Rows from block 3, named by matrix and row number. Each number is 128 + 32 x the weight over the matrix's rms, rounded and kept within 0 to 255. All counts start at 0.
# convs0: expand pointwise conv (model.blocks.3.convs.0.weight, 120x40x1x1), inputs 0-39
convs0.0 [112 128 136  71  98 144 166 175 119 104 106  88 151 123 117  66 154  77 124  95 123 113 104 116 103 122 114 120 135 116  98 100 137 103 116 112 137  96 139  99]
convs0.1 [124 126 134 159  88 162 123 135 204 119 100 113 144 103 142 107 170 124  87 125 156  94 128 109 112 201  97 134 101 101  93 131 119 151 139  91 147 135  76 167]
convs0.2 [128 155 124 148 158 141 132 138 183  84 131 120 159 191  88 108 129  33 132 137  91 142 123 165  73 166 121 145  71  96 124  81 154 134 114 113 108 114 101  72]
convs0.3 [129 102  99  91 130  91 133 147  79 141 161 159 131 118 108 162  70 120 142 186 100 165 121 126 203 102 149 169 106 142 141 144 109 145  99 102  92 110 170 105]
convs0.4 [ 76 108 188 138 134  50 188 118 145 167  67 152 108 188 166 176 135 101 127 113 136 154 126 111  98 101  92  94 134 173  84 115 100 134 140 167 149 126 113 123]
convs0.5 [113 129 133 164 141 129 101 117 153 105 187  24 144 143 108 123 169 167 144 150 158 158 166 124 140 145  73 137 141 136 113 119 113  68 116 101  82 188 141  96]
convs0.6 [169 154 119 107 202 142 114 130 140 170  98 120 192 163  49 116  83 105  55 143 150  95 137  99 103 167 151 128  91 126 102 121 119 142 113  95 123 105 137 114]
convs0.7 [ 89 170  88  36 145 128  75 119 141 141 142 172 168  78 178 106  76  90  84 108  99 146 113 104 156 113  35 147 103 150 100 124 105 100 116  94 129 180 173  99]
convs0.8 [116 123 103 125 102  75 128 148 134  96 134 136 121 151  80  35 127 162 107 137 138 125  88 179 133 110 158  99 142  94 116 120 132 134 108 149 135 139 100 177]
convs0.9 [133  87 164 125 109 111 106 104 105 124 134 142 168  66 111 150  99 134 143  71 125 144 133 106 172  89 126 129  95 149 133 158 135  89 126 173 127 136 122 136]
convs0.10 [123 140 107 107 103 146  91 139  99  89 101 140 118 126 112 116 163 112 108 151 143  33 171 109 148  89 132 144 105 111 122 120  92 101 111 113 127 130  79  98]
convs0.11 [110 132 146 225 124 182 141 168 150 146 124  97 157 180 162 109 117 104 118 167 135 116 110 166  99 162 111 119 117  94 126  99 187 138 104  96 125 121 117 107]
convs0.12 [102 141 136  89  99 103 104 105  70 153 110  99 167 153  80 150  80  46 115 178 159 104 166 159  73 201 117 107 187 174 132 145  70 161 118 142  60 155 119 116]
convs0.13 [165 110 101 124 145  63 113 101 114 134 133 124  92  66 113 116  87 144 179 105 131 116 123 175 160  98 154 189 171 155 166 144  63 145 120 121 115 160 203 133]
convs0.14 [ 49 123 139 132 139  93 102 101 164 161  96 169 133 200 179 112  85  64 139 103 162 122 137  89 112 153  93 160 120 140  85  94 113 121 148 156 139 146 110 157]
convs0.15 [116 158 154  92 113 143 129 142 163  81 166 172 110 153 112 134 119  66 103 132  76 142 123  74 163 118  92  96 130 100 126 136 127 145  81  93  51 144 134 140]
convs0.16 [ 74 121 141 127 179 152 123 183 131 105  90 141 163 115  78 134 159 150 122  93 125  85 141  83 112 181 148 113  89 114  90  97 147  66 145  89 132 129 102 144]
convs0.17 [133 175 168 114 210 116 105 138 190  96 106 123 170 132  88  76 153 108 143 123 141 113 128 153  96 119  87 125  80 153 151  99  90 118 139 106 132 159 126 158]
convs0.18 [153 114 102  92 118 115 189 153  93 133 152 127 100 116 157 167 127 124 165 166  70 153 119 142 159 128 147 153  87 123 122 120 103 133 109  78 106  78 136  96]
convs0.19 [ 94 115 138 108 143 119 179 108 150 183  65 129 131 191 167 120  73 122  86 156 163 129 150 142 124 108 140 120 136 132  60 148 112 148 136  83 107 101 132  67]
convs0.20 [ 35 154  96 136 107 151 121 138 144 116  78  80 111 100 123 164 141 124 110 182 149 103 121 120 126 153  93 105 138 171 130 118 159 175 119  47  87 123 155 165]
convs0.21 [ 40 174 129  94 149 161 110 121 138 128 157 154 118 128  34 171 149 127  88  66  97  99 125 126 133 191 173 191 198  96  59 149 161  86 120 124 153 138 116 102]
convs0.22 [116 179 154 132 159 162  88 116 177 124  88  90 116 158 172 127 125 142 142  68 112 105  85 129 117 107 153 106 130 136 131 144  94 187 104 132 110  73  82 121]
convs0.23 [101 123 123  91 101 140 151 137 103 203 129 115  87 161 119 144 144 135 148 104  95 108 135  99 172 102 108 126  98 141 134 128 173 148 122  99  57 138 136  72]
convs0.24 [136  87 156 119 131  84 138 113 186 155 142 140 146 180  94 147  46  81  88 108 150  33 138  79 104  84 146 143 124 148 120 127  80 154  94 189 170  85 136 131]
convs0.25 [ 91 131 178 105 153 143  90 141 153  99 110 114 154  76 147 158 133 129   0 124  93 120 162 111 151 124  66  92 128 110  69 162 160 150 159 136 135 173 122 135]
convs0.26 [157 130  97 156  98  87 100 116 128 102 119 131  85 142 161 190 141  94 126 124 166  99 177  92 176 118 110 144 111 105 136 137 149 122  90 142  93 167  74 114]
convs0.27 [137 102 140  85  74 155 128 142 163 136 178 141  72 120 153 147 165  85 105 121  85 106 131  93 117 117 151  91 132  96 122 153 127 134  88 132 104 139 163 133]
convs0.28 [138 107 123 120  70 117 127 115 109 128 146 105 123 125 161 116 112 114  90  55  72 130 125 116 104  42 114 168 166 130 171 147 123  89 151 186 150 129 140 110]
convs0.29 [ 62 107 156  87 106  91 158 131 101 156 102  88  97 155 117 172 137 135 121  80  61 150 121 148 120  73  77 123 125 148 165 143 136 122  99 146 103 136 154  95]
convs0.30 [168 131 128 156 133 155 128 116 138 123  98 122 121 150 119  79 135 108 121 188 173  94  84 151 131 160 143 145 133 148 138  85 114 160  98  88 106 159 149 168]
convs0.31 [103 120  82 145 128  93 126 105  93 116 127  79  83 104 219 140 143  96 107  74 151 108 135 153 109  82 119 131 226 158 113 162 128 166 154 140 156 124 153 117]
convs0.32 [ 72 138 112 118  95 161 166 150 144 116 111 149 124 124  80 133 129 159  90 136 123 153 186 123 125 115 106 159 169 189  27 145 116  89  54 153 133 143  89  86]
convs0.33 [116 119 103 127 130 141 118 129 119  77  96 123 184 146 174  98 144  96 152 147 124  45 141 117 139 172 114 113 154 169  86  91 136  72 142 235 140 107 143 120]
convs0.34 [146 114 104  64 118 108 136 166  58 141 125 144 116 145 120 130  73 131 170 150 111 157  95 118 180  88 130 148 117 153 133 101 124 139 126  76 112 114 178  56]
convs0.35 [142  39 157  74 150  94 128 121 153 145 158 115 127 147 160  81  94 144 115 107  94 158 105 127 154 135 155 123 155  96 115 157 124  51 124 134 138 160 199 121]
convs0.36 [137 117  95 117 128  86 130 192  93  79 141 130 152 129  68  64 147 152  91 150 146 125 117 156 160  80 174 115 126  95 127 161 112 148  74 159 112 142 122 171]
convs0.37 [ 98  90 131 121 126 106 140 150 149 113  82 165 125  72  93 149 114 104 152  83 158 197 113 105 116 196 101  73 138 124  98 123 164 162 120 129 109  83  87  83]
convs0.38 [ 78 140 153 132 150  79 209 105 168 128  55 129 150 172 159 104 139 119 152 143 155 191 165 103 128 132 109 139 127 169 100 121  86 119 126 112 116 123  93  71]
convs0.39 [ 97 125 179 108 150 145 100 153 153 100 110 105 138  88 145 158 137 138   1 134 103 113 150 112 148 122  75  79 142 107  67 169 169 156 166 144 133 155 109 143]
convs0.40 [164 114  77 145 119 120 143 125 133 140 156 145 119 116 123 131  64  98 117 114 107 106  62 134 137  64 120 175 148 157 158 134 115 156 154 183 112  74 123 114]
convs0.41 [158  92 136 140  95 135 134 135  83 132 138 118 172 141 123  96  65  92  78 163  83 157 135 140 123 110 132 173  89 205 168 125  69 157  43 148 167 140  96 141]
convs0.42 [135 120 117 154 123 136 158 164 131 135 127  95 150 146 138 129 151   5  95 170 118 137 130 153 141 150 147  92 104 125 109  93 125 163 114  83 115 141 140 149]
convs0.43 [134 134 136  80  74  75 147  95 130 116 144 117 161 124  87 132 160 137 157 132 189 131  99 217 113 108 147 119 145 117 101 125 117 126 125 119 122 159 122 141]
convs0.44 [148 155  82 136 165 166 170 177 136 124 158 138 108 156 140 132 148  59  98 183 103 139  77 116 117 151 120  95 162 137  81  96  87 170 108  87 105 153 122 135]
convs0.45 [147  83  98 102  41 142 154 227 140 140  92 111 191 149 158 107 137 127  73 135 137 126 108 126 139 109 109  24 145 156 191 122 113  57 169  95  77  90 154 148]
convs0.46 [110 137  77 118  96 114 115 125  99 118  97 156 111 177 105 112 187 140 116 119 156  35  97 134 117 131 119 169 130 141 102 124 161  69 126 100  94 120 107 121]
convs0.47 [148 142 110 125 107 102 131 128 132 106 126 179 147 131 114 131  96 125 102  48 104 142 107 136 115 110 117 126 115  52  84  90 114 111 165 146 135  52 145  92]
convs0.48 [ 98 153 173  90 127 108 106 146 166 159 128 135  65 210 162 154 129 160 106  98 154 126 109 112 108 127 145 118 105 181 118 134 107 109 101 171 120  96 117 153]
convs0.49 [139 100 153 107 141 167 162 129 131 130 114 130 127 115 123 184 158 111 135 124 120 136 171  59 163 151 135 161 125 132 160 122 106 140 149 111 110 108 143  80]
convs0.50 [123 148 131 142 103 143 156 117 108 125  93  95 148  86 134 171 137 130 133 137  77 100 179  89 127 121 184 184 126 114 157 137 108  54 160 121 122  70 143  54]
convs0.51 [ 77 118  92 143 181 155 167 197 105  93  73 137 139 106 115 172 117 181 149  95 138 146 145 136 177  85 127  80 120 144  64 108  87 100 131 133 180 154  67  71]
convs0.52 [ 81 132  93 119 108 124 116 159 137 119  84 119 140  73 156 154 117 108 138 191 106 161 156  25 111 151 125 124 164 107 143 112 114 104 105  97 130 107 146 102]
convs0.53 [102  70 114 158 175  70  66  94  99  76 103 228 102 160  80 122 214 144 126 136 171 134 164 152  80 149  94 110 123  75 115  96 170 113 165 118 117 180 143 117]
convs0.54 [107 147 167 133 126 183 113 118 113 169 107 133 152  86 120  54 180 108 121 118 148 179  75 147  70 113 164 116 103 150 131 138 130 173 151 115 130  93 116 132]
convs0.55 [ 96  91 157 159 111 208 103 122 154 146 109 132 138 157 182 157 126 152 136 120 162 122 120  38  69 140 107 135 145 124 119  86 169 131 184 126 116 127 110 134]
convs0.56 [106 161 131 134 104 115 106 113 121  99 162  67 157  94 129 123 206 145 190 125  90 134 137 137 129 137 130  77 116 158 135  99 110 115 160  59 132 234 150  84]
convs0.57 [ 95 165  94  99 144 174 124 153  71 142  87 169 169  88 123 105 143 124  86 100 140 141 108 158  93 159  99 111 138 156 166 123 180 225 102 152 167  45  79 119]
convs0.58 [ 96 133 118 129 147 111 124 116  89 143  88  51 200 166  82 153 102  80  81 160 169 138 153 158 136 144 109 134 200 180 125 104  88 159 108 116  94 130 100 103]
convs0.59 [108 114 158 115 144  76 121 127  91 129  91 130 151  77  91 154 156 187 153  85 184 144 136 108 173  85 107 161 124 150 126 154 131 126 176 150 168  97 141 141]
convs0.60 [143 141 160 165 160 184 115 149 146 155 127 132 121 134 106 134 107 125 125 111  85  85  87 117 218  91 106 130 118 147 119 155  51 159  58 179 121  58 127 152]
convs0.61 [ 84  81 170 157 102 142 140 131 154 141  84  97 134 148 106  65 157 129 160 122 139  66  72 181 126 138 126  83 126 151 104 138 189 161 131 123 108 126 122 145]
convs0.62 [118 124  99 101 133 103 133  72  74 118 130 112 127 133 187 139 123 113 118 103  89 137 148  64 123 102 134 124 156 173 169 128 149  98 144 119 131  80 133  97]
convs0.63 [166 117  58  78  95  85 137 143  92 140 127 125 122 140 165 110  91 118 154 143  99 163 143 139 138  92  84 178  95 181 178  69  95 135 114  83 126 105 177 115]
convs0.64 [124 112 135 122  87 123 169 198 158  80 141 189 109 129 206  68 162 137 147 119 105 123 157 112 126  87  74  64  74 126 145 142 131 105 111 104 115  91 161  96]
convs0.65 [151 106 135 171  79 128 121 112 136 134 152 148 126 123 127 197 148 184 146 124 148 111 186 127 126 175 136 151 136  89 160 102 105 171 129 155 117 114  77 140]
convs0.66 [150 168 117 119 144 150 130 122 163 118 134 113 128 195 130  81 174 139  95 168 166  94 118 159 144  99 133 127 191 147 125 134 112 150 140 126 149 123 183 159]
convs0.67 [ 92 127 133 126  96 140 112 101  67 110 143 105 160 184 131 104 141 129  95 107  94 117 141  81 130 146 154 104 168 104 132  58 124 147 106  96 109 112 150 120]
convs0.68 [ 91  83 143 125 133  94 129 136 196 164 164 133 132  52 107  95  89 133 149 124 103 173 132 105  99 143 137 109 160 141 127 126 102 219 110 130 149  80 148 113]
convs0.69 [131 117 141 150 126 101 121 143 126 137  94 146 113 151  62  84 144 154 146 135 162 103  61 193  99 108 121 145 155 104 114 146 161 112 147 136 113 129 137 151]
convs0.70 [160 169 160 108 136 138 133 181 164 164 117 107 100 148 141 125  56  97  95 107 114 100  92 113 146  92 171 143 111 182 125 124 107  97 114 155 151  87 110 151]
convs0.71 [163 135  95 108 154  83 166 105 191 102 131 118  50  67  96 134 132 127 144 113 183 105 103 133 138 111  62 149  97 123 121 176 149 105 156 154 116 154  81 118]
convs0.72 [179  84 163 131  76 129 123  58 122 145 108  79 137 105 115 122 101 122  91  59  83 132 158 128 117 108 155 185 158 124 169 124 112  96 155 218  92 148 124 100]
convs0.73 [ 97  90  30 146 200 107 109  94 142 174  34  93 122 108 135 154 198 187 109 146 135 156 127 101 121  77 184 125  96 156 115  98 168 175  91 163 142 139 120 132]
convs0.74 [154 147 108 145 110 118  91 110 131  41 187 118 144  12 106 132 135 112 124 164 129  77 103 105 121 149 139 173 167 120 122 170 147 115 125 111 172 116 127 160]
convs0.75 [124 196 112 109 113 212 156 149  24  71  57 125 183  99 140 149 170 154 114 148 151 135 130 158 116 141 112 128 131 131 138 146 157 135 103 139 133  72  63 147]
convs0.76 [ 92 106 139 130 138 220 176 142  72  90 124 102 151 122 110  77  82 128 139 117  56 124 102 139 200 137 114 144 147 106  90 174 127  92 115 135 120  40 103 184]
convs0.77 [ 63 128 148 152 108  78 110 117 116 116  94 131 147 124 108  57 117 155 122 130 192 115 132 135 138  90 109 135 145 144 141 166 176 113 142 137 136  97 168 155]
convs0.78 [131 147 196 123  65 182 132 178 130  90 118 152 111 123 177 113  62 108 164  80 123 131 102 176 193 138 107 161 135  52  98 101 172  89 140  37 160  94 173 137]
convs0.79 [165 148 156 143 112 109 105  82 149  88 139 122 173 117 113 138 154 138  91  56  81 145 156 128  63 114  35 175 127 162 203 143 120 116 156 179 118  75  99  82]
convs0.80 [150 131 140 110 122 135 120 148 178 139  92 122 156 142  61  79 178  82  98 157  72 113  99 135  91 141  98 143 101 145 106 132 131 131  96 125 116 148 161 138]
convs0.81 [ 19 148 126  79  95 157 134  58 133 121 154 159 132 132  61 140 131 138  98 133  85 124 145 136 122 132 168 201 140 148  39 137 190 100  82 166 144 114 131  99]
convs0.82 [142 137 156 142 139  62 155 134 117 151 115 117 127 157 169 127 105  98 104 138 200 149 127  75 135 142 161 123 115  93  81 140 134  42 115 175 110 136 157 166]
convs0.83 [ 86 129 152 173 104 151 113 166 132 127 102 101 176 120 105  90  94 126 114 154 117  87 120 116  69 128 115 106 118 119  98 158 189  86 126 133  95 103 101 132]
convs0.84 [128 127 126 129 136  99 140  97 138 146  69 157 197 179 137 119  63  54  87 156 183  71 160  93 107 105 210 123 131 105  68 112  79 143 165 172 162 135 147 115]
convs0.85 [187 109  54 111  84  93 138 213 110 140  70 161 157 146 194  88 122 134 144 150 124 140 124 113 100  91  44  92 126 191 173 102  97 118 132  89  97  94 186 126]
convs0.86 [163  82 120 192 172 132  90 172  61 137 166 123 154  98 157 207 143 179 112  91 119  54 155  39 141 117 126 132 143 101 139 133 110 191 102  95  85 138 128  99]
convs0.87 [ 92  78 158 108 109 191 167 113 163 187 154  83 103 106 127  67 136 142 147  78 104 130 135 151 110 123 128 114 146 108  89  55  97 140 127 121 113  77 123 155]
convs0.88 [111  95 149 113 125 171 134  97 103 148 108 118 112 161 164 195 141 126 128 117 119 159 166  48 110 156 121 132 128 149 113  94 131 109 160  74 147  92 116 133]
convs0.89 [ 67  88  39 111 219  96  80 112 134 174  38 108 121 105 129 149 192 166 108 158 131 144 140  99 137  83 176 127 120 150 134 106 160 171  97 141 111 139 146 131]
convs0.90 [108 132 159 144 104 105  73 126 151 104 116 111 143 109 109  81 138 144  96 170 180 131  86  90 126 124 179  86 174  77  66 155 121 139 135 112 146  84 172 152]
convs0.91 [201  88 103 148  66 132 160 218 143 131  86 113 172 162 160 114 134 157 101 159 148 157 135 123 119 103  91  64 159 176 176 132 107  85 163 121  82  89 116 154]
convs0.92 [130 174 115 113 145  92 124 166 194 127  79 160 145 108 102  44 132 108 117 152 151 116 102 199 132 109 101 131 132  83 152 121 114  98 104 162 140 147 141 144]
convs0.93 [157  96 103 139 123 131  86  97 178  70  92 135 153  47 144 102 110  85 130 116 171 137  94  89  81 174 147 175 126 101 124 102  95 114 127 130 206 118 140 151]
convs0.94 [129 126 123 128 144 123 149 125 143 127 118 144 110  99 195 190 140 113 154 108 109 148 174  89 108 171 102 161  95 112 141 100  69 142 136  82 139 135 115 113]
convs0.95 [149 143 115 115 151 153 204 151 172 135 146 118  94 105 155 188 160 100 149 169  84 126 110  74 139 154 141 115 105 131 103 164  98 134 128 110 115 107 116 117]
convs0.96 [152 107 103 133 110 132 170 162  91 144 159 132 124  99 164 185 116 119 143 119  73 179 133  67 119 111 126 163 104 111 170 124 112  95 127 162  75 109  86  95]
convs0.97 [147 112  88 119 113 139  95 171 134 114 164 110 105  71  88 124 143 135 106 122  90  94 100 141 118 175 120 144  44 157 158  85 136  66 142 120 141 121 120 184]
convs0.98 [117  95  99  86 150 178 115  67 108  91 119 148 155 100  98  93 159 128 148 134  66 130 143 157 138 124 117 115 149 126 145 135 128 150 159  57 126 142 105 106]
convs0.99 [101 118 162 116 160 100 120 121  90 122 111 172 141  73  90 160  86 187 162 108 189 134 154  71 154 124 137 114  65 140 140 143  83 128 165 102 117 137 134 152]
convs0.100 [189 106  93 159 125 105 132 141 108 101 155 131  94 160  90 116 158 156 165 127 176 127 123 178 112 129 161 162 146 119 129  82  76 165 104 126 125 122 149 156]
convs0.101 [101 196 117  89 157 121 173 118 167 133 104  49 114  30 178  77 145 128 157 113 140  92 114 130 108 105  94 136 164 180 116 155  22 103 164 158 144 129 110 129]
convs0.102 [124 105 132 173 101 138 144  68  87  77 183 123 122 182 221 174 134  95  94 132 120 146 114 158  94 103 141 116 196  91 132  52 149 161 145 144 132  90 114 108]
convs0.103 [121 114 158 134 154 129  96 150 131  80 156 169 148 159  82 105 127 212 128 101 139 119  81 178 110 112  98  77 110 115  83  88  99 178  97  94 178  68 134 114]
convs0.104 [138 124 160 140 119  95  98 182 112 162 142 187 184 105  96 163 104 115  93 150  81 144  99 105 126  81 147 139  92  91 136 152 104 186 121 204  88 120 136 120]
convs0.105 [162 142 102 160 126  89 122 179 156 152 152 142 140 104  75  72 161 134 135 128 140 113  72 164 117  89 106 162 110 117 135 185 137 118 136 186 120 114 189 134]
convs0.106 [154 110 121 141 129 135  33 171 124  75 102  91  84 159  45 158 112 121 127 113 164 123  83  89  92 122 163 111 176 128 174 122 153  76 137 130 149 128 153 123]
convs0.107 [140  89 129 183 124 143 142 171 101 149 189 157 132  90 152 199  84 140 126 136 122 153 106  89 163 105 115 143 133 112 141 160 131 162 127 160 106 149 103 109]
convs0.108 [166 139 115 147 235 110  96  81  90 120 127 102 133 120 130 128  94 123 108  56 132 102 140  93 110 172 186 146 152  91 109 132  88 171 112  99 164 182 108 199]
convs0.109 [155 129 124  94 171 105  61 133 135 172 114 121 102 115  68  81  92 102 163 117 135 140 101 125 154 140 103 112 198 167 135  54 118 189 167  84 133  96 153 167]
convs0.110 [126 169 100 144 133 118 110 147 144 107  86  99 133 158 144  42 148  99 145 120 172 118  77 171  94 138 118 160 171 134 114 127 129 113  96 104 152 122 158 125]
convs0.111 [102 101 152  95 155 113 141 105  65 175 128 130 140 103 171 241 120  80 149 121 134 174 145  94 126 143 120 111 108 144 130  95 113 104 140  98 115 105 101 128]
convs0.112 [161 113 117 127 106 111 185 204 134 149 167 171 103  80 169 117 134 115 130 159  46 141 146  94  94  90 118  92 104  98 149 144 109 163  74 178 114 120 128 119]
convs0.113 [112  58 139 120 180  88 196 132 138 187 135 188 112 137 138  77  87 127 111  99 104  95 131 164 104 109 125 188 125 119  93  98  90 133 147  94  97 121 128 171]
convs0.114 [143 101 162 110  99 112 115 125 124 129 153 145 135  90 103 140 138 175 122  68 114 144 110 102 147  67 128 137 110 102 163 176 164  94 140 204 148 117 114 128]
convs0.115 [111  52 182  83 127 121 110 108 165 107 124  97 138 132 164  62 132 140 102 168 156 175 147 124 142 119 152 140 151 139 105 138  72  56  70  70 109 198 101  87]
convs0.116 [172 115  93 154 113 130 147 159  99 123 116 212 129 172 104 115  83 152  91 124  92 131  62 122 133  56 123 157 168 151 160  96 104 127 157 128 128 113 136 148]
convs0.117 [ 64  81 165 124 101 112 141 137 133  88 168  70  95 104 149 140 125 195 148 170 112 129  80  96 121 114 105 130 114 104 172 141  51  82 105 131 186 227 117 122]
convs0.118 [116 108 124 108 139 116 151  84 147  82 174  79 159 125 143 100 129 137 147 121 147 138 163  91 112 128 130 100 152 176 126 134 182 100 120  90 132 161 191  75]
convs0.119 [160 140 159 142 135 131  82 118 126 125 121  83  80 148 147 111 124 147 104 173 218 103 145  92 114 118 163 154 141  67  88 144  96  36  88 152  87 106 138 134]